A small image embedding model, trained from scratch.
Model: 64-pixel images, norm rmsnorm, activation swiglu, layers 8.
Training: adamw at rate 0.0014, batches of 256, held-out accuracy 98%.
Data: trained on analogue clock faces, 97500 training examples, 34.7 epochs.
Rows from block 5 of a small image embedding model, named by matrix and row number. Rows with one number belong to one neuron. Each number is 128 + 24 x the weight over its row's rms, rounded and kept within 0 to 255. All counts start at 0.
Before each neuron's rows are labels from the 100 images, of 14848, where the neuron reaches its largest size: "responds to" is what is common among them. Only what is clearly more common there than usual is listed. The data: analogue clock faces. In brackets: how many of the 100.
# gate: MLP gate (model.blocks.5.mlp.gate.weight, 1152x384), inputs 0-76
# fc1: MLP up (model.blocks.5.mlp.fc1.weight, 1152x384), inputs 0-76
# fc2: MLP down (model.blocks.5.mlp.fc2.weight, 384x1152, transposed), outputs 0-76

responds to: four ticks (60)
gate.351 [125 184 159 179  89 123 155 108 141 157  75 163  95 100 150 165 113 144 137 158 144 155 162 112 129 123 139 181 143 131 128 130 128  97 117 114 111 149 125 104 110 148 108 131 146  96 139 142 149 115 139 135 130 167  73 151 140 146  89 107 141 120 111  85 103 125 177 127 121 131 181 102 133 149 162 139  84]
fc1.351 [134  98 134 125 170 111 118 159 117  92 180 105 188 169 124 101 151 106 110 119  81  80  85 110 110 120 164  92 117 138 106 109 136 151 138 136 156 102 169 144 152 110 138 110 120 167 102 109 124 131 141 109 105  66 162 112 126 113 151 154 131 139 145 146 146 138  86 131 125 126  83 147 106 138  90 110 167]
fc2.351 [121 129 153 140 148 117 153 122 191 174 133 146 136 132 123 102 142 116  95 132  99  90 158  87 131  91 148 118 148 136 117 107 141 125 105 154 136 147 132 148 122 147 106  87 122 106 117 137 115  94 161 136  92 147 142 112 107 124 113 142 136 174 132  89 123 143 111  78 161 187 107 132 118 156 116 147 110]

responds to: square case (65)
gate.578 [150 139 194 150  94 160 157 147 116 114  97 138 146 135 135 187 117 151 145  98 103 149 144  96 133 151 161 147 100 100 149 174 114 101 110 144 110 139 129 128 153 151 127 136 167 163 136  89 119 142 147 128 154 135 114 148 109 136 110  99 167 111 114  93 113 138 145 155 118  98 176 116 107 158 140 148 138]
fc1.578 [142 136 186 126 125 123 160  73 162 130 146 115 115 119 160  98 149 108 106 150 115 142 109  75 120 104 119  94 137 119 105 115 153 126 125 109 129 123 142 141 140 144  85 100 107  96 135 123 110 118 185 125 111 139 137  84 114 141 119 144 141 141 150 105 132 132  98 125 131 169 107 169 101 161  91 118  85]
fc2.578 [124 127 130 133 115 143 137 112 114 111 152  91 138 168 169 133 132 116 151 124  92 143 107 127 134 142 115 145 122 164 115 116 107 128 111 117 141 139 160 132 142 120 186 150 125 190 155 116 129 155 123 158 156 120 102 145 174 164 128 115 109  80 105 158 105  71 132 160  98  63  98  89 132 131 137 122 146]

responds to: dark face (99); four ticks (55)
gate.283 [115 141 168 173 104 133 129 115 131 106 130 144 130 123 159 176 153 138 119  94  72 122 136  94 104 149 208 133 112 103 125 129 132 128 115 142 130  99 143 118 127 145 115 113 147 161  97 123 142 153 149 106 139 122 110 157  99 118 145 112 154 119 169 106 114 145 146 189 130 121 162 147 123 153 149 117 145]
fc1.283 [134 109 105 122 130  99  98 105 150 115 146 144 130 104 147 127 104 141 113  90 107 101 150 146  89 119 153 123 140 130  92 113 111 100 129 128 138 110 146 171 152  93 159 120 124 147 148 148 143 170 126 141 158 147 133 134 122 146 136  85 147  95 165 127 148 139 137 157 144 115 147 146 127 107 137 126 214]
fc2.283 [117 136 208  78 160 117 118 128 126 143 122 152 127 128 116 140 161 148 169 119 165  96 156 127 125 157 108 147  97 130 160 183 150 148 144 132  97 130 138 125 166  86 121 147 124 139 142 112 147 135 160 111  96 123  74 129 139 152 132 116 173 132 121 111 125 104 141 157  90 124  98 104 123 190 117  89 128]

responds to: ticks (55)
gate.630 [115 174 159 145  90 169 118 156 173 148 141 169 143 139 178 135 159 132 151 168 108 141 141  91 150 143 150 104 131 152 103 170 121 149 136 158 164 132 147  89 115 176 151  86 146  94 121 117 157 106 165 141  90  67  97 144 148 130  93 151 116 145 134 126 111 122 107 151 123 157 134 147 110 164 132  67 126]
fc1.630 [103 152 111 132 103 144  90 146 163 151 138 158 123 122 166  81 127 159 156 160 140 172 143 131 140 142  94 113 155 164 106 146 112 128 121 157 135 140  92 107 112 161 135 106 145  89 149 145 141 104 124 153  85  95  85 150 166 137 117 151  94 120 114 161 103  93 124 102 149 155 144 110 142 135 137  86 116]
fc2.630 [163 158 166  93 143 121 156 121 116 128 128  61 114 111 163 151 130 102 142 128 108 145 104 100 130 153 140 145 109 136  88  95 155 188 114 112 164 162 170 152 135 151 151 144 107 137 113 110 129 147 137 149 112 156 150  71 140 148 129 110  98 141 106 111 127 103 133 116 122 110 115 109  82 147 113 134  93]

responds to: ticks (54)
gate.651 [135 160 157 126 143 144 187 130 136 107 129 145 134 126 184 109 125 126 109 141 133  78 123  97 133 123 165 122 122 125 122 139 135 162 137 153 153 103 163 100 161 133 103 136 139 113 145  76 131 146 166  94  98  82 105  66 111 109 125 174 160 168 159  95 114 166 122 140 146 125  67 158  94 149 125  91 127]
fc1.651 [100 116 111 134 137 137 128 105 134 126 144 112 170 132 125 116 134 160 121 140 135 136 136 129 181 125 106  92 150 141 109 140 124 117 161 141 126 151 128 119  89 126 143  96  76 144 157 155 136 115 106 152 156 110 128 145 166 133 142 142  82 144  97 145 113 109 110 135 138 138 144 109 144 114 133 144 128]
fc2.651 [ 97 123 112 177 177 140 168 103 130  92 117 101 194 143 110 179 152 141 146  98 118 134 102 105 171 152 184 136 124 120 137 153 118 146 166 128 132 142 153 150 126  78 123  94 119 121 118 119 140 135 117 134 118 150 116  96  77 124 172 142  93 170 102 106  96 136 143 136 156 128 109 129 112 103 148 129  99]

responds to: dark face (99)
gate.653 [126 160 128 123 163 156 170  89 141 125 130 122 171 108 168 162 139 124 152 142 125  92 129 124 164 172 150 155 130 127 128 119 151 153 171 149 148  80 118 136 140 103 134 128 129  85 121 137 115 115 124  79 103 123 133 124 151  67 156 111 107 143 124 132 131 127 160 136 155 162 109 126 111 118 166 119 114]
fc1.653 [132 159  93 130 155 126 165  85 110 105 121  97 146 107 133 161 142 117 136 148 156 123  95 162 149 159 131 165 118 104 144  95 165 150 143 117 113 101  87 145 138 113 116 110 113  71  96 142 103 139  94  77 125 130 153 104 117  81 153 129  89 144 116 158 159 143 163 125 132 156 110 114 146  88 148 126 105]
fc2.653 [105 114 206 156  92 140 153 141 108  93 108 153 137 104 139 172 109 122 125 140 158 144 135 112 142 138  98 102 141 121 146 140  70  74 132 120 122 141 118 132  99 122 152 122 110 140 125  95 120 142 151 132 188 145 118 135 113  86 119 112 152  89 116 109 127 126 122 120 120 128 143 153 106 194 127 131 139]

responds to: square case (62)
gate.318 [129 127 148 142  97 188 133 138 143 113 147 164 115 159 127 142 141 160 156 110 102 141 144 109 141 157 123 106 124  97 109 181 115 113 103 156 121 166  97 124 113 115  96 116 147 130 107  76  99 147 146 130 151 118 121 158 136 115 114 121 142 104 136 132 142 130 108 137 130 149 155 116 113 146 136 113 146]
fc1.318 [149 115 117 138  84 172 128 116 132 107 133 134 100 158 104 116 110 153 141  98 137 167 134 156 132 114  80  96 146  95 117 154 100  80  86 130 107 157  87 157 113 102  87 112 129 116 140 105  80 173 127 139 160 146 153 182 130 117 125 115 141 100 119 145 173 168 101  99 144 167 175 108 143 125  98 139 145]
fc2.318 [108  96  72 117 156  95 101 120 128 128 118 123 173 104 112 112 102  88  81 137 118 118 148 147 104  98 105  96 188 143 131  93 127 149 109 109  97 126 142 154  99 151 150 105 108 135 133 139  99 118 106 136 149 170 131 128 106 110 117 151 149 170 118 102 126 115  92  99 146 154 139 150 150  87 110 161 100]

responds to: dark face (100); four ticks (77)
gate.62 [124 117 160 150 127 109 137 118 155 132 121 148 136  98 135 166 146 129 155 121  75 120 153  82 124 158 205 130 119 109 165 130 116 148 132 125 119  76 183 134 147 127 132 146 132 118  89 135 132 145 160 100 124 141 131 131  61  93 151 114 163 135 132  93 101 145 148 157 108 132 139 143  81 171 117 124 138]
fc1.62 [123 146 145  91  94 150 122 159 126 139 150 117 127 164 153  84 123 133  87 120 143 126 106 116 113 115  66 112 139 138 105 144 154 122 128 124 155 177 132  83 112 147 122 113 131 139 168 100 133 103 124 144 101  92 111 149 180 156  85 136 113  92 172 111 150 113  99 111 111 169 110 141 149 118 142  94 129]
fc2.62 [112 124  96 106 109 122 123 146 114 111 120 140  85  80 155 129 103 123 115 160 172 119 129 137 126 152 123 121 129 110  98 121 168 149 127 114  98 161 120 121 161 120 103 131 123 114 126 152 116 108 124 117 123 161 159 115 147 106  82 125 119 140 122 121  95 135 139  75 110 147 143 155 129 100  92 138 124]

responds to: square case (66)
gate.368 [151 134 146 117 149 135 163  87 141 120 155 126 126 119 122 135 157 139 130 126 111 107 114 115 134 169 138 119  84  96 135 133 169 115 152 127 125 121 108 133 152 108 101 127 149  86 106 116 108 164 148  75 145 107 136 115 111 125 157  92 145 115 174 131 138 162 142 151 119 178 131 153 103 148 143 109 157]
fc1.368 [ 94 144 143 155 119 125 119 161 134 155 100 123 154 140 150 122 121 113 131 148 117 125 150  94 107 103 128 150 165 176 129 143 102 150 112 136 138 108 153 105  88 139 141 112 121 146 122 126 166  78 146 168  81 116 103 123 150 111  92 172 130 166 100  94  96 100 125 148 125 118 101 104 110 143 113 119 103]
fc2.368 [146 151 120 123 179 122 132 100 154 122 120 116 202 147  99 101 163  88 136 129  99  81 127 112 120 143 141 146 106 141 106 106 142 157 173 142 124  98 175 172 145  83 140 100 134 110 108 115 134 128 145  96 103 123 115 103 121 112 165 125 100 155 128 142 152 149 148 158 145 145  91 148 101 128 119 110 139]

responds to: dark face (74)
gate.191 [136 146 188 154 129 133 158 126 145 105 135 153 128 142 152 141 151 108 128 139  83 126 134  56 106 149 187 151 104 125 130 129 137 151 141 153 141  96 160 111 142 156  99 156 142 127 127 121 121 125 175  85 108 108 108 101 106 114 149 116 144 148 149  90 119 144 146 166 119 121 120 128  81 182 128 127 130]
fc1.191 [141 150 176 152 133 141 117 145 172 104 147 125 125 150 164 121 128 102 113 150  72 147 142 105 132 155 124 140 111 148 112  90 160 178 148 180 108 100 148 113 142 145 113 124 119 113 101 126 125 122 150 141  87  99 114 118 172 126 131 136 139 153 108 104 123 123 144 130 131 127 127 112  75 162 117 137  95]
fc2.191 [105 128 121 172 105 148 174  91 128 131  86 145 105 132 170 113 113 136 113 152 134 119 127 110 121  91 162 150 170 140 169 128 112 124 155  95 108  90 140 133  75 111 119 103 126 127 102 119 123 141 156 174 167 107  92  89 141 126 114 164  97 188 137 119 106 144 145 161 145 110 111 151 106 125 117 167  88]

responds to: ticks (66)
gate.680 [135 168 151 136 129 138 149 119 165 159 148 182 143 172 128 101 158 163 137 177 157  90 151 120 162 141 109 119  96 160 129 142 147 159 144 137 118 137 109 122 104 110  66 138 108  78 126 132 158 110 151 152 100 113  87  87 111 149  86 163 177 150 112 111 102 121 132 137 111 194  83 135 126 156 145  80 119]
fc1.680 [133 141 130 132 115 128 143 136 160 175 145 154 140 197 109  98 163 156 147 134 169 101 155 146 146 130  84 108  94 150 121 159 123 138 112 130 120 152 125 115 107 121  75 162 111 110 139 144 133 131 149 162 106 113 102 109 132 155  95 163 165 134 106 122 113 121 133 112  97 163 100 118 132 144  99  81 145]
fc2.680 [130 120  96 120 131 157 116 144 114 147 119 100 141 124 153 141  55  53  80 110 107 136 110 138 119 121 158 115 170 116 124 144 111 103 117 132 174 103 130 107 121 115 192 112  80 144 109  78 107 160 104 108 151 120 172 136 135  93  96 156 139 130 157 122 161 144  60 133 155 129 151 138 126  88 126 172 119]

responds to: dark face (100); dots (89)
gate.719 [128 121 155 125 118 101  97 167 137 143  75 115 105  88 123 136 108 107 130  74  97 126 147 101  66 150 137 172 128  87 124 140 158 136 108  97 109 137 147 108 148 155 137 167 135 178  92 132 114 120 132 140  76 140 169 129 115 131 118 112 121 130 127 103 107 108 119 144 123 113 144 108 110 126  83 129 110]
fc1.719 [102 140 138 107 108 114  95 172 143 115  91 112 100  93 118 124 130 132 138  82  99 128 125 113  88 158 116 146 124 105  98 145 162 134 102 102 106 155 156 123 149 147 140 169 128 195 121 133 119 124 122 161 102 140 163 126 138 145 119 106 113 120 135 110  97 107 125 128 110  92 145 114  95 109  97 104 144]
fc2.719 [138 150 183 137 157 121 131 128 139 120 148 133 105 142 168 124 121 153 149 138 156 138  88 108 146 121 128 136 131 158 114  87 129 133 144 138 154 177 130 152 131 135 130 110 147 118 174 117 147  68 161 160 113 153  93 132 155 152 149 131 132 123 103 125 120 132 138  59 142 121 120 111 113 174 137 145 130]

responds to: dots (51)
gate.518 [ 93 112 171  97 141 133 132 136 175 139 127 128 165 109 149 122 115 105 118 129 120 107 158  51 143 149 151 144 141 149 126 152 137 169 135 187 172 117 185 110 133 103 143 102 118 140 117  58 124 137 191 124  79 125  98 110 123  84 132 118 150 144 152  87 130 129 121 135 147 127 104 171  47 169 141  82 162]
fc1.518 [126 164 137 138 117 128 144  86 179 118 114 149 121 144 147 132 125 116 115  94 163 125 176 156  92 123 136 119 106 113  95 146 123 129  93 146 109 119 115 146 161 125  98 127 111 127 129 118 115 131 142 142 156 131 151 161 111 152 116 155 151 136  93 118 117 149 125 142 134 120 133  90 149 137 117 146  91]
fc2.518 [121 164  93 129 105 153 108 152 122 150 133 132 102 116 160 140 109 133 137 162 140 146  80 100 139 133 123 146 169 132 144 124 102 153 123 158 194 131 160  95  54 125 175 120 118  96 111 112 134 111 103 132 110 101 113 107 183 124 114 137  73 109 127 155 140 107 103 110 141 139  89 129 109 108 133  94  95]

responds to: four ticks (51)
gate.467 [103 162 167 142 111 158 170 103 147 107 127 174 138 111 168 160 156 161 155 169 134 117 165  82 147 145 156 108 102 145 107 133 156 130 162 159 131 141 159  95 103 147  96 112 158 125 138 120 152  95 187 135 108 113  88 120 138 139  99 157 128 140 114 106  82 131 169 144 143 115 107 151  93 163 130  89 111]
fc1.467 [112 140 145 120  74 121 104 161 152 142  97 167 104  94 163 151 100 140 149 133 160 176 163 137 132 137 119 132 148 154 154 149 119 100 127 181 125 161  97  87 127 156 132 177 125 146 172 126 162  96 118 144 132 119  86 158 155 155 107 125 144  88 117 115 139 115 154 135 137  85 163 103 151 150 143  89  90]
fc2.467 [168 176 144 146  89 150 159 107 102  87 130  67  97 156 175 148 135 127 166 128 123 137  85 122 127 123 113 135 107 137  97 103 124 143  83  96 111 139 129 136 148 151 135 142 137 132 137 121 163 162 127 166 124 138 134 113 154 170 105 131  92 102 101 135 111  95 131 150  88 125 112  84 110 122  99 119  93]

responds to: numerals (54)
gate.328 [113 125 153 135 107 184 146 144 150 176 109 161 181 117 117 151 118 137 122 114  96 101 174  90 170 133 152  91 114  85 151 203 136 113 135 138 148 123 127  75 107 108 104  88  85 104 132  74 113 155 147 130 161 123 147 113 141 104  92 149 131 124 153  86 103 140  82 137 144 168 139 154  98 140 142 105 113]
fc1.328 [100 152 171 118 107 119 119  83 169 100 155 192 105 149 100 119 154 174 154 146 153 141 162 101 151 130  99 102  90 125 115 149 146 140 142 169 102 157 109 136 128 128  75 141 139 104 160 123 123 103 201 156 130 127  96 109 136 172 145 116 153 133 114 123 101 131 155 109 128 137 121 135  86 165 113 134 121]
fc2.328 [134 119  97 117  89 120 102 156  84  86 141  64 153 103 152 123  99 106 134  95 126 160  84 157  85 116 122 162 170 145  78  88 119  98  98  89 134 140 113 135 131 122 198 168 149 172 155 161 117 123  75 129 147 115 147 176 157 153 122  89 108  81 130 167 146  76 138 122  93  80 156 133 151 100 142 132 125]

responds to: dark face (94)
gate.485 [140 145 199 149 127 113 156 131 119 142 137 127 138 116 142 186 156 106 142 130  90 125 115  42 135 144 206 146 108 152 138 111 135 148 109 128 145 106 174 118 123 168 122 119 119 123 119 130 158 122 163 100 121  98 119 125 119 115 116 131 150 155 132  74 103 125 146 209  98 121 115 121  88 178 111 113 120]
fc1.485 [152 167 142 119 122 118 109 118 133 158 135 166 141 142  89 166 102 131 149 134 136 136 142 128 142 141  91 140 132 129 169 128 141 156 147 132 133 126  88 113 118 125 147 159 117 106 138 126  90 111 131  98 120 146  75 119 159 137 110 100 114 109 103 141 124 103 154  96 136 143 118 107 105 133 171 154  85]
fc2.485 [104 156 146 150 111 111 155 114 118 136 110 155 122 123 181  87 124 119 125 155 170 127 125 116 108 104  93 111 143 144  65 100 154 120 136  78 118 138 126  97 127 125 118 157 126 107 127 174 148 117 146 142 126 136 144 102 173 129  99 130  86 156 116 141 107 128  96 108 127 152  78 135 118 132 113 126  84]

responds to: ticks (67)
gate.252 [135 160 155 133 106 146 157 139 134 138 148 108 128 181 136  92 175 171 134 138  63 122 112  95 101 123 119 115 135 164 129 117 119 170 105 142 159 120 159 107 126 183 133  91 185 130 147 107 124 125 144 131  83 123  87 139 113 122 146 128 103 117 134 121 130  96 125 125 138 140 117 116  86 156 108  86 129]
fc1.252 [166 133 109 135 146 141 146 117  95 127 148 106 118 180 106  99 154 132 146 146  90 168  90 141 131 107 136 133 139 152 157  83 123 163 108 118 151 137 144 128 123 206 155 138 155 105 135 141 116 116 106 117  83 114 104 122 121 139 147 120 105 103 120 144 139  93 111 117 107 110 106 100 137 124 114 124 106]
fc2.252 [133 123 208 150 106 110 186  99 103 115 135 102 120 126 120 166 111 153 142 114 106 145 145 116 131 117 154  66 102 123  80 139 119 117 119 119 116 149 117 166 146 112  89 143  95  91 147 137 149 183 157 138 164 151 130 127 102 140 138 145 148 172 117  99 131 128 127 130 102 146 153 112 127 188  82 146 167]

responds to: square case (64)
gate.685 [158 156 166 152 112 124 157 122 126 116 154 129 131 128 163 141 151 147  96 146  98 136 103 103 100 121 186 117 129 117 134 109 140 142 107 124 142  84 145 102  99 132 113 118 151 109 126 136 136 132 145  87 114 102 126 127 105 128 125 143 139 126 160 115 126 135 106 181 103 152 139 141 113 150 150 127 122]
fc1.685 [107 143 143 135 146 137 100 145 140 120 110 124 149 118 135 134  89  77 142 139  96 122 147 109 153 148 114 144 151 155 114 141 113 164 150 136 115 149 148 155 105 136 155 133  84 121 105 115 103 109 136 165 119 168 110 128 170 112  96 118 140 162  83 100 112  97 153 104 117 125 119 125 118 142  94 148 101]
fc2.685 [101 130  54 124 139 150  96 156 138 187 123 149 114 124 102 147 117 141 105 101 103 136 146 144 134 138 134 107 151 100 112 126 125 120 117 151 166 114 134 125 104 122 105  84  94  91  97 127 100 127 105 105 146 142 161 157  99  92 139 147 153 133 152 134 170 136 106 130 142 171 139 138 179  65 143 153 114]

responds to: dark face (81); ticks (67)
gate.58 [156 142 132 117 186 108 132 129 138 121 145  91 116 126 125 133 142  64 124 142 133  99 120 108 106 126 179 153  98 127 128 134 138 144 127 124 125  91 170 171 170 149 150 128 148 171  87 119 104 123 145 131  90 120 157  96  84 118 147 148 144 158 105 128 119 141 131 136 150  99 103 107 112 135 125 156 155]
fc1.58 [122 104 108 110 130 132  98 130 141 129 138 139 144 145 114 158 144 116 133  81 150 118 174 151 140 143 102 162  88 130 138 153 104 107 137 168 166  96 127 122 141  97 159 116  86 152  91 100  95 188 130 105 153 125 124 140  85 114 151 114 151  97 125 125 138 149 131 140 152  83 137 117 109 118 143 112 147]
fc2.58 [119 133 116 138  92  86 130 121 113 130 114 142  94 133 127 131  93 107 116 132 160 145 134 162 101  79 102 134 150 130 145 125 103 123  98 114  81 156  83 158 132 166 132 155 100 101  94 143  87 138 110 164 159 139 150 114 107 136 122 124 157 124  64 117 141 116 118 111  99 130 120  73 152 136  96 168  99]

responds to: four ticks (64)
gate.136 [122 162 189 139 132 159 179 126 131 149 115 130 148 113 181 161 142 116 133 157  73 124 155  50 117 155 173 130 128 156 136 153 124 160 153 158 136 116 127 113 123 142 150 117 152 158 155 103 163 140 163 111 120  98 104 109 134 115 107 121 135 130 159 100 104 138 130 157 133 103 105 137  59 176 140  98 107]
fc1.136 [115 106  96 121 163 106 115 139 135  84 161  97 127 146 118  91 152 117 112 117 141 105  89 141 127 100 153 105 131  99 132 106 145 116 117  89 133 116 141 128 150  92 113 114  91 104  81 120 113 125 125 128 129 108 170 117 108 102 162 163 113 167 117 140 129 141  97 150 138 152 121 178 142 115 106 138 141]
fc2.136 [145 170 123  99 154 133 141 129 131 160 156 118 153 125 112 127 114 102 100 161 136 108 130 128 169 133 128 149 153 147 113 127 146 142 139 126 142 169 111 162  96  85 126 125 100  85 100 136 116  89 124 150 122 165 126 123 138 135  69 154 109 169 101 132 144 130 106  73 129 199 106 149 141 130 155 146 103]

responds to: four ticks (58)
gate.757 [141 125 168 150 123 116 153 148 148 107 139 139 118 146 183 159 136 133 115 132  40  97 124  69 108 127 150 107 138 139 110 133 134 129 144 135 149 113 159 116  88 145 119 112 134 147 118  86 117 128 156 117 118  97  95 129  99 108 104 139 147 128 164  72 133 121 120 164 132 148 106 166  71 155 132 103 152]
fc1.757 [139 120 101 122 125 116 173 151  91  60 132 125 151 148 159 105 119 119 111 140  67 104  86 116 130 124 132 104 137 154  77 170 111 118 161 120 149 126 191 149  85  90 152 126 117 158 121  74  96 112 130 146 135 105 107 153 153 138 163 134 104 105 122 125 136 108 105 132 133 110  80 135  88 132 100 111 174]
fc2.757 [139 168 119 123 136 124 108 138 124 132 182 128 145 106 130 106 106 121 101 157 154 107 105 131 119 115 109 110 140 119 155 139  88 145 109 128 151 100  85  92 133 120 113 130  78 125 160 101  96 146 147  84 111  98 120 129 134 117 135 132 117 150 145 140 150 144  58 129 139 169 135 156 122 129  63 134 146]

responds to: four ticks (55)
gate.145 [107 137 185 130 146 131 142 156 165 117 123 145 131 117 156 156 119 124 112 146  76 115 121  69 112 154 189 148 138 157 145 130 154 126 135 138 171 106 141  86  85 137 127 110 123 132 132  83 127 120 157 107 122 109 103 147  95  95  96 129 152 133 163  68 121 154 139 157 136 148 130 151  67 198 159  92 115]
fc1.145 [120 157 143 130 131 156 137 155 175 146 116 148 139  82 128 102  94 126 136 163 141 184 137 138 154 188 147 136 123 103 136 152 162 146 121 152 112 112  67 111 132 102 108 173 117 129 163  99  98 108 140 124 120  98 127 135 133 111 122 110 122 139 111 142 110 124 150 143 141 133 131 137 115 153 126 115 112]
fc2.145 [160 145  84  91 142 116 110 125 114 111 135  81  99 144 129 147 114 131 139  80 123  95  88 172  93 107 139 110 112 104 142 118 147 141 132 131 139  97 143 121 156 115 125  67 176 123 106 143 143 124  90 119 161 142 126 142 113 141 102  93  68 121 150 184 172 151 151 139 125 131 111 120 154  57 153 139  92]

responds to: ticks (82); dark face (66)
gate.212 [ 90 135 139 115 168 102 138 111 193 110 143 100 188 115 158  92 151 111 113 132 120  61 123  85 160 138 138 125 138 150 120 115 153 175 155 137 156 113 194 121 171 124 153 124 125 150 112 136 141 108 151 121  94 112 121 124 119 119 151 112 108 171 148 135 108 161 130 128 134 155  66 164  96 132 135  91 129]
fc1.212 [119 122 106  91 190 125 117 107 111 126 130  86 172 111  97 140 114 121 102 136 148  96 158 132 185 162 141 139  95 139 140 142 158 189 226 162 141 107 145 135 147  51 139 133  74 134 115 115 117 127 128 106 127 115 124 104 133  98 143 120 130 145 125 136 135 183 126 130 149 127  76 141 111 109 172 146  91]
fc2.212 [124 146 143 132  92 147 139  87 128 146 128 159 117 135 148 151  99 112  95 139 175 165 142 120 134 122 144 156 170 115 156 148  96 128 128 126 135 130  96 158  83 109 146 160  92 122 104 130  93 143 128 145 175 133 144 128 128 126 107 135 134 110  86 140 136 146  94 126 148 118 133 108 126 146 134 190  77]

responds to: four ticks (60)
gate.456 [122 121 152 123 138 139 150 141 132 123 147  92 144 142 147 126 148 138 127 137  83  99 145  79 133 143 178 112  91 133 141 144 128 132 157 156 165  92 177  84  94  92 122 101 113 131 134 110 133 154 151 109 135 116  88 126  86  94 131 148 157 151 165  87 137 127 145 141 146 117 104 157  95 154 170 112 114]
fc1.456 [145 161 160 151 104 109 133 112 140 125  83 164 100 122 148 140 108 104 152 149 153 154 136 143  90 117 116 129 134 139  77 114 147 139 110 121  80 142  93 154 163 151 101 111 138 116 133 132 128 110 152 165 102 138 149 120 162 137 101 143 140 155 105 126 103 138 131 150 107 164 112  99 127 143  97 126 127]
fc2.456 [126 118  64  99 118 145  98 127 135 135 118  98 172  98 163 103 111  89  85 147 160 114  94 138 100 116 106 167 176 139 143 130 134 108 140 122 147 100 124  99  84 115 157 138  96 142 108 125 125 119 108 115 125 112 127 116 163  90 135 124  91 108 142 142 146 139  98 145 164 119 103 168 123  72 135 119  93]

responds to: numerals (63)
gate.63 [169 129 128 123 162 118 146 106 133 136 148 124 125 126 118 135 136  81 105 136 117 113 133 108 131 132 178 149 108 126 138 130 141 140 171 148 146  65 164 146 173 108 119 131 110 108 110 111  99 160 150  64 117 133 116  92 104  99 139 143 149 126 147 109 129 163 126 144 163 108 121 160 122 147 153 119 131]
fc1.63 [145 116 124 143 121  96 152 126 159 121 100 138 102 121 142 100 124 108  94 103 120 138 159 164 102  98  85 135 111 133 112 169 129  78 122 129 142  78 127  89 149 131  92 140 100 133 105 120 110 191 130 116 146 117 146 144 109 104 140 155 125 125 162 122 163 159 116 156 148 121 128 125 148 114  89 109 140]
fc2.63 [126 158 132 148 121 107 104 128 132 124 119 131  80 125 117 126 106 150 156 148 147 155 135 155 133 107  76 128 126 125 158 119 120 131 113 113  88 176  93 126 138 179 108 148 116 104 113 157 126 104 115 180 119 167 116 122 140 156  98 146 156 120  76 121 133  92 142  95 102 149 153  80 160 147  95 150 103]

responds to: square case (62)
gate.446 [152 142 132 143  72  93 138 105 109 121 124 164  79 102 123 187 110 145 169 111 138 123 105 131 127 149 142 129  90 100 106 137 123 134 137 119  95 122 100 143 143 118  95 139 128 100 122 133 106 169 124  72 141 139 130 143 103 118 148 107 119  95 128 135 150 157 153 161  96 132 170 130 125 115 152 126 142]
fc1.446 [ 96 151 139 151 164 174 158 136 144 137 113  78 180 136 158  98 148 114 138 117  72 127 126 103 122 146 127 145 146 146 108 126 131 134 106 130 178 107 170 114 116 158 204 107 129 140 108 122 156 134 123 154 117 105 135 124 131  93 140 121 106 155 134 129  90 110 127 144 138 123 100 105 106 126  95 120 121]
fc2.446 [170 134 106 184 121 103 133 139 151 136 123 173 135 150 164  97 141 153 132 133 169  99 124 178 122  90 139  94 111 115 146 132 125 133 115 144 121 101 123 104 152 113  95  80 143  70 154 135 174 132  93 122  98  90 117 145 116 127 128 158 117 143 143 139 172 145  97 181 128 140  94 129 176 113 134 101 131]

responds to: dots (80)
gate.65 [120 161 201 126 114 144 156  94 171 116 141 115 103 167 183 133 183 129 152 136 104 101 115  73 124 139 136 118  99 157  90 124 152 157 128 116 133 143 146 114 133 141 106  90 170 108 120 131 143 123 185 122  91 140  83 102  92 140 121 145 136 168 117  97 106 125 151 139 110 163 106 108  79 162 108  85 104]
fc1.65 [111 144  95 104  91 125 151 101 107 119 137  85  99 140 166 118 175 154 148 130 138 115  97 169 135  96 126 125  83 134 130 108 167 137 126  80  98 150 127 109 146 153  85 137 144 114 141 170 148 131 103 150 111 108 140 107 108 161 133 149  93 159 131 169 117 118 167 132  89 155 115 116 151  82 104 111 129]
fc2.65 [121  70 127 106  85 141 119 177 115 150 139 143 118 136 107 176 156 123 146 126  82 138 159 123 100 132 116  79  81 108 122 188 110  98 100 111 142 150 144 111 135 160 130 145 133 181 133  81 122 150 126 128 127 153 114 141 129 146 118 142 120  79 155  87 105 112 120 133 142 106 193 147 118 126 140  74 178]